Weights of a small sound classifier.
Model: 2.18M parameters, log mel input, arch crnn, norm batchnorm, depths [1, 2, 1], rnn gru.
Training: adam_atan2 at rate 0.0019, 4100 steps.
Data: trained on short pieces for a synthesised band: melody, chords, bass and drums, 26041 training examples.
Rows from block 3 of a small sound classifier, named by matrix and row number. Each number is 128 + 24 x the weight over its row's rms, rounded and kept within 0 to 255. All counts start at 0. Numbers have three digits each.
After each channel's rows are labels from the 100 clips, of 14848, where the channel reaches its highest value: "top examples" is what is common among them. Only what is clearly more common there than usual is listed. The data: short pieces for a synthesised band: melody, chords, bass and drums. In brackets: how many of the 100.
# conv: width-3 conv, stride 2 (model.blocks.3.conv.weight, 288x240x3, each kernel summed), inputs 120-239

conv.15:183052091089116130125136141090119142101124158098140109117114132077115119096106122145137106137099141100126141115124149084143133134122111185143137139131111127116174128150110128123126157130156137099126152139146159118099133130116162163171109086124146153131114100078136183127124139122130214130166140132098176093170129114099134113160137103161138131122124133140121121
top examples: square lead (82); melody instrument: square lead (77)

conv.148:137129135144140162118143101136139124137155138118118105111102082161097125127097140128114142138154118139127109126125116157174147134144123145123106136119128106125142161154130144066176133093142144123118163117127164175110125180171139159111160107110177109134113135094129137127154179094125099173128122142137115122108137116141116191100115122122123163137102141148125141
top examples: square lead (29); melody instrument: square lead (25)

conv.159:156114160148085125114109144148107117119133142162085142106146140149144132138132097170106095156150131136078122129128110133157135122134119174113135139118134161123202147145128123083111130116132145125146117100153119127069135091153135103126126130104140137121142140124123126132132120138124124122126143107140081145138125121160131152065110124150089143066134120125122154
top examples: clarinet-like (37); square lead (26)

conv.227:155129126076130159153126136130140138134082111140151138125152121146141134104109130161100101143079093028121094121101110100107119151143104159128149116142120129124147099120134101115135127120140127130090133128178154145049143136136110156122119131144109142091127138104119168118101149112131138124148087123113123095127106115123125136124126134120172107108145146150147127
top examples: square lead (78); melody instrument: square lead (77)

conv.266:156126135131111131122136128105117143100148110052085128122113139132120129121175156127149118147130102088136125115117125079087112141110116118058128117153113129093151176097117120170131102141153146124098153113133132121187137144139089121133110110126126113115107099148118118113106148093149114134108127128114170140110080091089121142126130145110100131135124108132127098
top examples: bell-like (40)

conv.25:093086115154172115108084125076085137138101155140128145119108150162119128182164112106122119151144112136131181114114124116147116155154104157138116131132125136096090126099126115160117112169142114149131133122132129132118066091103125096152076184098150134115131127120138149146140208146126097122128150114154118175089138151159117118110081156141154114159136136121126085
top examples: vibraphone-like (59); melody instrument: vibraphone-like (58); marimba-like (45); melody instrument: marimba-like (38)

conv.13:118179125091103128114123143119139139158172128083108139127138115182120142106139141114124076138118127115149117147082088132106111124116113120119128058125147117125141111113117110164128093118142120128137110107141120073078112148115110079102175133080119126121131105112104100120116135067134159133144133136163122206113095126122146123133117110137100131135127130142141099
top examples: kick (99); drums (99); closed hi-hat (52); shaker (44)

conv.87:142118099098082119108179142119139127126157156109124117108153114101109151137143134165111104157161148149132133168133157112145127088141126127152062120129138132160166115147132128134136188135103122104135145149149145127072144134159167131119120124109146090147131126134136116121146134100088161122135168143131124162141132157133123186116134109138125146120103123137114139
top examples: vibraphone-like (42); melody instrument: vibraphone-like (32)

conv.160:141138107064121134088128108095098113130141182134089139128130116086119151108150134101187118148156167137129089172162131124126139111107108117144132090106120136121105101140104129157129139091133082130152141162153131131138115134100101079154102138132125112162133112132137097118128097113128116127136166170136151145113133200106124116098133129141121135094138103110103119
top examples: vibraphone-like (30)

conv.143:126154145103157127121117127150117079116112092138132119118114136107141138125140119121132119108144124128138130202096125128141107102148127130180094107126143131146153093157126139154128113139132099137136144128126121125147153131108118166071130108109147129086147095126097129099106158161146143117132130108133156158143203192154122113148142168139143114129057094093097159
top examples: vibraphone-like (30); melody instrument: vibraphone-like (29)

conv.31:125129096143174101137148116145127124106137073134073130133138123148115150123124128163109118161127147125125135105107076129123129149136152112129114116121134060123130166126062128132097104118147119194015131136128120129167097166139107144127148129137140121132126142169154134118132134128116133130125116155139115166051121141123130139160128110131115134147122138151124091
top examples: organ-like (28)

conv.62:173160142121146119119104128148128115113122155115136105138099147110128155148141147130127126153085159120120130151125126145116132119138133124123115114127136114144150131135074110067102135139146081174095084134121129132169080133135159178153110110110102156103097125144120136116109152132123158088119125096124174145111128153137125088116152118140077112104104132141113133
top examples: square lead (35); melody instrument: square lead (35); vibraphone-like (32); melody instrument: vibraphone-like (28)

conv.234:144150197122125133136112157116124125133096126136190134143141134107120135183128128097151116130131141149146141118126131129125121122136133153101138150135143171137105088144125121173138117151141128109152150111111111078111145092132139173097076161150106143127137116037122111138128162154136139153116160107131109119060141136159136105129163083171136137133115118108127123
top examples: plucked string-like (27); melody instrument: plucked string-like (25)

conv.198:159109170138082064151093122119140122147100100162099132161133180099126164121113082144090149108141135101137107123153104124117132159143120193096165143120132148096155118131133141104132125175115137110155120149127121151070145143145163055105102125143143137137103093074128128127142177137095110126107133108128109150111141142108143115108070147145140069140130103118111114
top examples: marimba-like (35); melody instrument: marimba-like (28)

conv.142:140174107161139121140148138132115129150143168078112110168150144127097118135146144137056112152080162121110134138162116118110115121134126065115144123117122150124122120138097116147090117140129102151092142139153115087096145086068114115110128156162112130107132118145098095136121110122119085100105141116080116159119112158160118135140130095114131153100102108176090114
top examples: marimba-like (38); melody instrument: marimba-like (29)

conv.14:156147130085122145117166133139123119091109147095137143140143129123155119134157148147121139113177128065102138123132175106079139116161119111133132120139154124138178085136161133138163148135116107105167119129114186142078155160141142163092112119123141116129154122125136172134136139132136207135129079128113114113162144138150148097140135093125121108112103140131119041
top examples: square lead (35); melody instrument: square lead (33)

conv.174:151176142178138163134118188155104135172151174129142152148167138127129115092122132124142147118147127135119160173157138142153136121126133148114143125129129124162062130136116150066144149144119147172134139172135119157127142133092145130151148179098150123187114155115060129165136098116152107116124127117133180131139153083137144121144113167137169137147137120120140127
top examples: oboe-like (26)

conv.99:150124129163110114115125146118141158133112126173122107126082120179142123145128179094096116122152122150128154123119111116095080111142134148099192159095134129091088159074132082120133109184168122137146123145114114141136130116133133125128080135183119148119104130137183175091129150126112119127139108127150093122125106129146088126145140159138134169142171103139113148
top examples: kick (100); drums (100); rimshot (86); drum pattern: march (33)

conv.219:105171113144150077102110123132125123148102140122105128140102145118136138193177093140128118174128106133164133115125104137119154158133109128129106136148133172086073144099133123114112124155129115113139150135132063138143073121107120106117105140121136114133155126157151119107141184101154112088111165113130134206122127210138129164102159129147154083181121125130097144
top examples: vibraphone-like (70); melody instrument: vibraphone-like (69); marimba-like (38); melody instrument: marimba-like (29)

conv.129:127161138128144118136116143114135115117166124159142122130128119138125133125123091100113179105113091147064116084125093149159144185132086115128153106125133139092120131129144139109174139085144122164132118152111139167164139138182124125147141095119130132167140182095133116112157113127141099130134128106147149095127121120121118154139111124148136169116148158122132123
top examples: snare (66); closed hi-hat (49)

conv.226:124117123119155127123130049140140146124116129119130131132116137101121133167140112108126116166149150124179131085139130143106126141129125147143144128070134146139085111134162138126100140115146126092087135131150109189107151165119149103112114155062128168141109114120147139147121174099125098111151154126128130196105128122117145103097143072124115141122125129148083126
top examples: vibraphone-like (59); melody instrument: vibraphone-like (55); marimba-like (52); melody instrument: marimba-like (45)

conv.196:116129112124120123138156138076154156145144115164138112154147098144125146114145147077135112120092100147152093121103119134127119160137092128154163145154160130136134145114153141169143148115116093145151114138132127124133103147151123111109128147130080137111169173130148132110170146131098126143193153097133133179136104167125124120097133094151128119097157170147117123
top examples: rimshot (53)

conv.11:130150155136134158097154161116115108152137123140131134116165094120080119143110137108150158135135087159140097151130123144134116105134136128141086137116133121126161088164117098125139126083127128118127095111135188133112142106102104189123116127150117126086102163120141118096099085146123179141146087123109111172146149135178129143177131143119128161094131123104155139
top examples: kick (99); drums (99); closed hi-hat (60); shaker (43)

conv.94:135132118122111145127135142133125053114129110103162092139120162138119114104123150121097158137138132122086162115122110115110126127122135137139123137151138103156154046120136183127127156108120099123140105091141105142115119150142118130125126125087156098162130088090091118115116137153117152121194149100105129106135166133135098105129090089177133137112118164129107146
top examples: plucked string-like (33); melody instrument: plucked string-like (31); marimba-like (29)

conv.188:115122147112141191173113130176145144111123116140163128129156127135143136146117122110171144094136121137107154133120156144137123105080122165130119146150115111162125038116144131134154120118134110135134131155118166136087151130201132128151163159153144116120142125157184109143127142123126161175155142131155148135141107096121160132154094125134159142138113132133152146
top examples: plucked string-like (43); melody instrument: plucked string-like (41)

conv.126:140189117135149124117049113135163157113137125139145126125089126127126132181127121117171109149174125151162149104117176140111091146133120165126138120141133147172105141183121131116102181171152135167103148102102132134168118158176096128138091143143125142117151130146153105107128131115176093141160147126147153156117079095136138161067106124131149142132146106119128126
top examples: rimshot (40)

conv.247:085141134090125119119177117123151138149126121122167102141127125120115156107104148118090119115141160197079187144144103185151121120124131132123158145172127124125149114119129137172159089145124137140163109112121123142100137118130149091098121124135130134133138052131148115115122131130127133120122170118174110126128121110169146181135076063105068109107144108114124157
top examples: square lead (32); key: A minor (27); melody instrument: square lead (26)

conv.259:125144132128124115110141129142140081133137126121136108106077069110136152131121153136106109150129119121140101115105145093119104125171135151165185146143124097139151145083124038134127121094136116134086114122115131122169135100100104147115074110137111180108123114146145137130118122145150131136149165120125121116135125128120104177105168124137126119140132114143132143
top examples: kick (100); drums (100)

conv.81:150082136132171133115144123135118067123155119139115138116125095150113109130121163118141121153136108149142124171144118117173147122138155113100037135139128139181140133094105134141147145087112100149104108109146135137125157165145114166121143142101175102097130150167155157120127105116114107099091138147136110114110127129122134170109124148114168124147131122111112144
top examples: square lead (29)

conv.191:049070123131160131109131089137126081114115126117083106155092143092128127151119127128119157133123114172140161101122146118143135140134127122167125147117135110098157137143148147110137129147141083115133120110130167132164089094125114127147111148143161099115061148155130115081075179178097112114164126123154126104148145140145120133091118150133145107169126163120132149
top examples: kick (99); drums (99); shaker (44); rimshot (36)

conv.35:104094150176082131118132146146113151124205142091127134112145180160127114120082124116146125145116137123120117135138075058134135134110103107139129125129119178125113142145134111134154134088119138103036143157154107032112150097102066104111139147138112135122135170120155119168125117109139102098051117144121127131116136137124140130125126128126158173112159104105135184
top examples: marimba-like (34)

conv.1:122141153091126156146125089132164128123111097116158131123157107158135127137146187096151123127068105122120167137141139157113120145123131114124114170135124125162123106123130123123123142143131143119107105130140104203133172169148129112122114093174126127127141131125108114118131136125145122130133132083139167140114149119129140128116136103124137101100134131129154126
top examples: sine tone (44); melody instrument: horn-like (32)

conv.180:109121124111057149136155123123112126127130105151109142131136142097135109070110068127168131129110062116149125115124120131109139146124139141125117127127131105130160123135142131081167138085148150097126142155147130126120114099110140171108124072146135124137115136183126124098142147135133135148136059136137104127110147175078130175157125124135126138133128127119118128
top examples: vibraphone-like (58); melody instrument: vibraphone-like (53); marimba-like (46); melody instrument: marimba-like (37)

conv.221:171077113143101154160134120097130128070128110085144080127105125125105143120139102146130161158111139136157160169118150122149125128112111146125098102170127132126139152139131124138121142154123138110097143111139138127074124096122108214171100148135102111115122096093098134104118121160125135155140138098123147095099129144076096129120118169169131144102107087088164094
top examples: plucked string-like (28); melody instrument: plucked string-like (26)

conv.106:119196123145151125122129122110135113108127117132086149123139129142097133085140131142118159124133163146103115144138127104182113126108113137091137105179107112130166122138067111094149139090146121117135138141104117143131057107123054165175114114143148112143140145140141139091119075105159133166091142176170147104136130143112121117144149117163094180143110100102155137
top examples: kick (100); drums (100); closed hi-hat (54); shaker (51)

conv.242:155112123117131118144179137114138109120084100134203122152169174127099148104089122138102169118124183127129134121128128130154133136143124098136130123123124104133115109112149125146135099148126071139148170124088098197105137135128134144137107096130153124134101076120126117118140143185113143089119126125147126096120091173111120157145188067123154150129110119122160161
top examples: square lead (30); melody instrument: square lead (25)

conv.205:136123129155154143113121115078144139137167104089120115128119141129124106096132107118169090094142112086140105171119095144127118139120102114048148148103114075136121154112095130118133161124153093119114125138101122105170122148110108127143154164127124102136138146122148123128123147107129131155105119117142179107114124065137135089185105167076108147137111133143118086
top examples: bell-like (65)

conv.0:129148141156087140131136121150139131094136158146137113127136147119153132125134099133149116128130083081108121119135168102125142117147131171150121126151126154148124118162168133002151129130131156131142137114158153109100120080119123204166132133166125150105122149144140153140141120137125137181114083122119150093132137114119133129119109145124121144058125139098133115
top examples: clarinet-like (51); square lead (50); melody instrument: square lead (49); melody instrument: clarinet-like (49)

conv.170:095110126126136120139083135147130131111094108139143143102129167127138116124123124077128128091156120119051093084075107118104127140160143127114117123139132127105129101147140099114126184129106160122124130146123127177127166086160125095115101112104109184131118151106122102133177146133101122123132142123102135163115122105141141131130132116126123145087132145149133114
top examples: vibraphone-like (43); marimba-like (39); melody instrument: vibraphone-like (38); melody instrument: marimba-like (25)

conv.97:091107055128127107142178088151134122143110116144138142136115117110097078147137113109133121133163102149147139139149128142155132129115126141102128119127108087169087140104135104157156113185110114126134122083108132145099154090075098187182107153167137135108158132123123074110132126144129123122083143178116081136139144129115107169190176126077156115163108121121100128
top examples: kick (97); drums (97); rimshot (44); square lead (28)

conv.124:124168111128109116163169130113145115117098104110119128124121130106090090114114128146153157150165088101133134118131143150136130131122129148103070109179123126094148115116124116132140123158130146134150152159125175180109123138145098135155118120124158114130117137155118148122095146075146088114132127141142152054173140110128076175128104137094124100157070141134140142
top examples: kick (98); drums (98); closed hi-hat (58); shaker (44)

conv.229:123145096094109113145121147199137139124101118103116161135153137131119067155141169159113127123135135132135089135128125143074118131114118089126135122118149072122033120113138128084105157126121142116123153140151114147083148136125139118061139111125040140115103125176116127126148163197146142133133137126119117121128133176096117134147146102077157090133137122111126127
top examples: marimba-like (29)

conv.80:131110043115150155108179099110136130102125106145131121108122109116111090095105179141116131130152098099119119134134113140151142135115126136114097124061161125125133136120124146089179143080136134139132099117155104172122111155151131165139112112099125123141147116110107144126123140084124122121127084151148121062135118093111148150135118096051129144129126137148113149
top examples: square lead (79); melody instrument: square lead (78)

conv.144:150142154121154169146124133178130123132111122113067113147126126122139185161189147133109163160094148137117078071107135152140147149141149109143137128117107134120174103137112142158106091135124065143130120145101135107209167150131096093106097139160125137130119131134113123136152122107142183143128150125104112145152105144147125130130080132120138124134138117168155122
top examples: plucked string-like (28); melody instrument: plucked string-like (25)

conv.111:168132104103195171138028134163134145121136137132120079144136131121153183139127096132142172093149110050146168088122157125205126124126146136134145129134146194130137113133102144132111134163139108138117104112102136117141135124100050132132058139148164131127141145124177131145123131046126132104137152105110133163126131120147150100093093113174129142138105123126123113
top examples: plucked string-like (39); melody instrument: plucked string-like (37)

conv.264:106158169131076158187144131129123119132108150163169104104126131154146110124102120110142135108115082114151110185103126142095096115138123114118132136109120114141083125130130132116158170111131132128129138153126113163117134108142104141137133133151111137093123148130128114106128174104121126152020077121100160110076141120099136130144132165108152128115107099110152112
top examples: sine tone (26)

conv.90:121129127126131119159146126146178138130092120137165103124119134178118129147153113132147121135125116161121150153124143122138074132129103144158148104130159142131120105107115126178130126175160146169107121110103109142109120129180122165138130071174106140138138133130147140116154096147092111139109154128153105151101119120109118153159152102110130144139142124136115116
top examples: plucked string-like (30); melody instrument: plucked string-like (25)

conv.193:132188082118092122130128116108167127166145122135121092143126123132131172123106126133100169120148133125147116102131167134146132122153110110137135090111161125131116118125119131117119124130083124120151109134112084176105124131089151104132141139080117135129119106121139111118127126148111102107164149091130083157146136155151151127120172120122143143088093135131071101
top examples: kick (100); drums (100); shaker (53)

conv.28:178124129090149128136109124111125108143146132114136126122140114078111115066139121046140097096178117098140141139132153106125129100151093139131130119141107147120137124116153126168136144162133150122146101178116130147143164132085148044133146140106152159136133106115137105161070125114120145128121142103120121135146148179175127158135151103132127146102104131119132099
top examples: marimba-like (26)

conv.117:124134123132121126138076136153110145120122166124146127146110133127107144140088122142137141134074127148100176149115127114108117121098125180128149130127117089131130145147044119135102145123148085115110141137126120104069122146140128140157115160151109120097128141124147153129114148099155190133202146141056173117152126084117129060128082138151137083137125103116130112
top examples: square lead (86); melody instrument: square lead (84)

conv.169:176182134158125156107182076115150149106130140082181136168134121128137116070117134144142109128113124121134175150139123132119135150105116140099114103154133113123167171146145092109149152121116134156109104141136119149124115219184106149154126105144137091137097087135105154132104081105100139119144123135178188087109120138116151156140115096098112118085128131135146135
top examples: square lead (60); melody instrument: square lead (59)

conv.270:112113143115076184151104116120139141123093108145142097138152111134125147142199137044094125122092081122128120127131164115121133133141090131150105143143139185157117159101165124148086135120132132135131160104151045134123175117116132087129091159115073134124122125132095108151126135129147134171151089127124114157177116129117139125163131137166144146159127119122175096
top examples: marimba-like (43); melody instrument: marimba-like (38); vibraphone-like (31); melody instrument: vibraphone-like (26)

conv.116:142137121150158140144126131157139138140140126117130119128112140092166173139139118099144129127142159146133105174157120134136156119145144133077137138135098140084112095130072138128138152153097128120152144133144155116145101116116132137056148126143091121142122151111113138142189140151138140152074162151099157100154134121118129115129147153140130111125132068142130158
top examples: oboe-like (53); trumpet-like (26)

conv.65:196132140136132121131105113121139128115157129141153138114150141124157124109139084127069104126134109064139163133135132106108130132140129147069122121176128124123120137131161129085130138161142145108148128111143117141099147101094132132128138145059128138127128135148136114128154135171158084125076135135129117121098122126127127110094106079114102119094127125117128078
top examples: marimba-like (28); vibraphone-like (26)

conv.246:113130152166066117139098139078112125132135181115160118126132128118129086131098109090122109082133132129099134108129124073112128110124134118155153135100133100157103230075107129107112158148144146112092155119112126084144131090145099080133151117105139136136129137179137118110140121130130079152035060124144130100119117150133138140136199135112164140181127145138124118
top examples: organ-like (37); melody instrument: organ-like (26)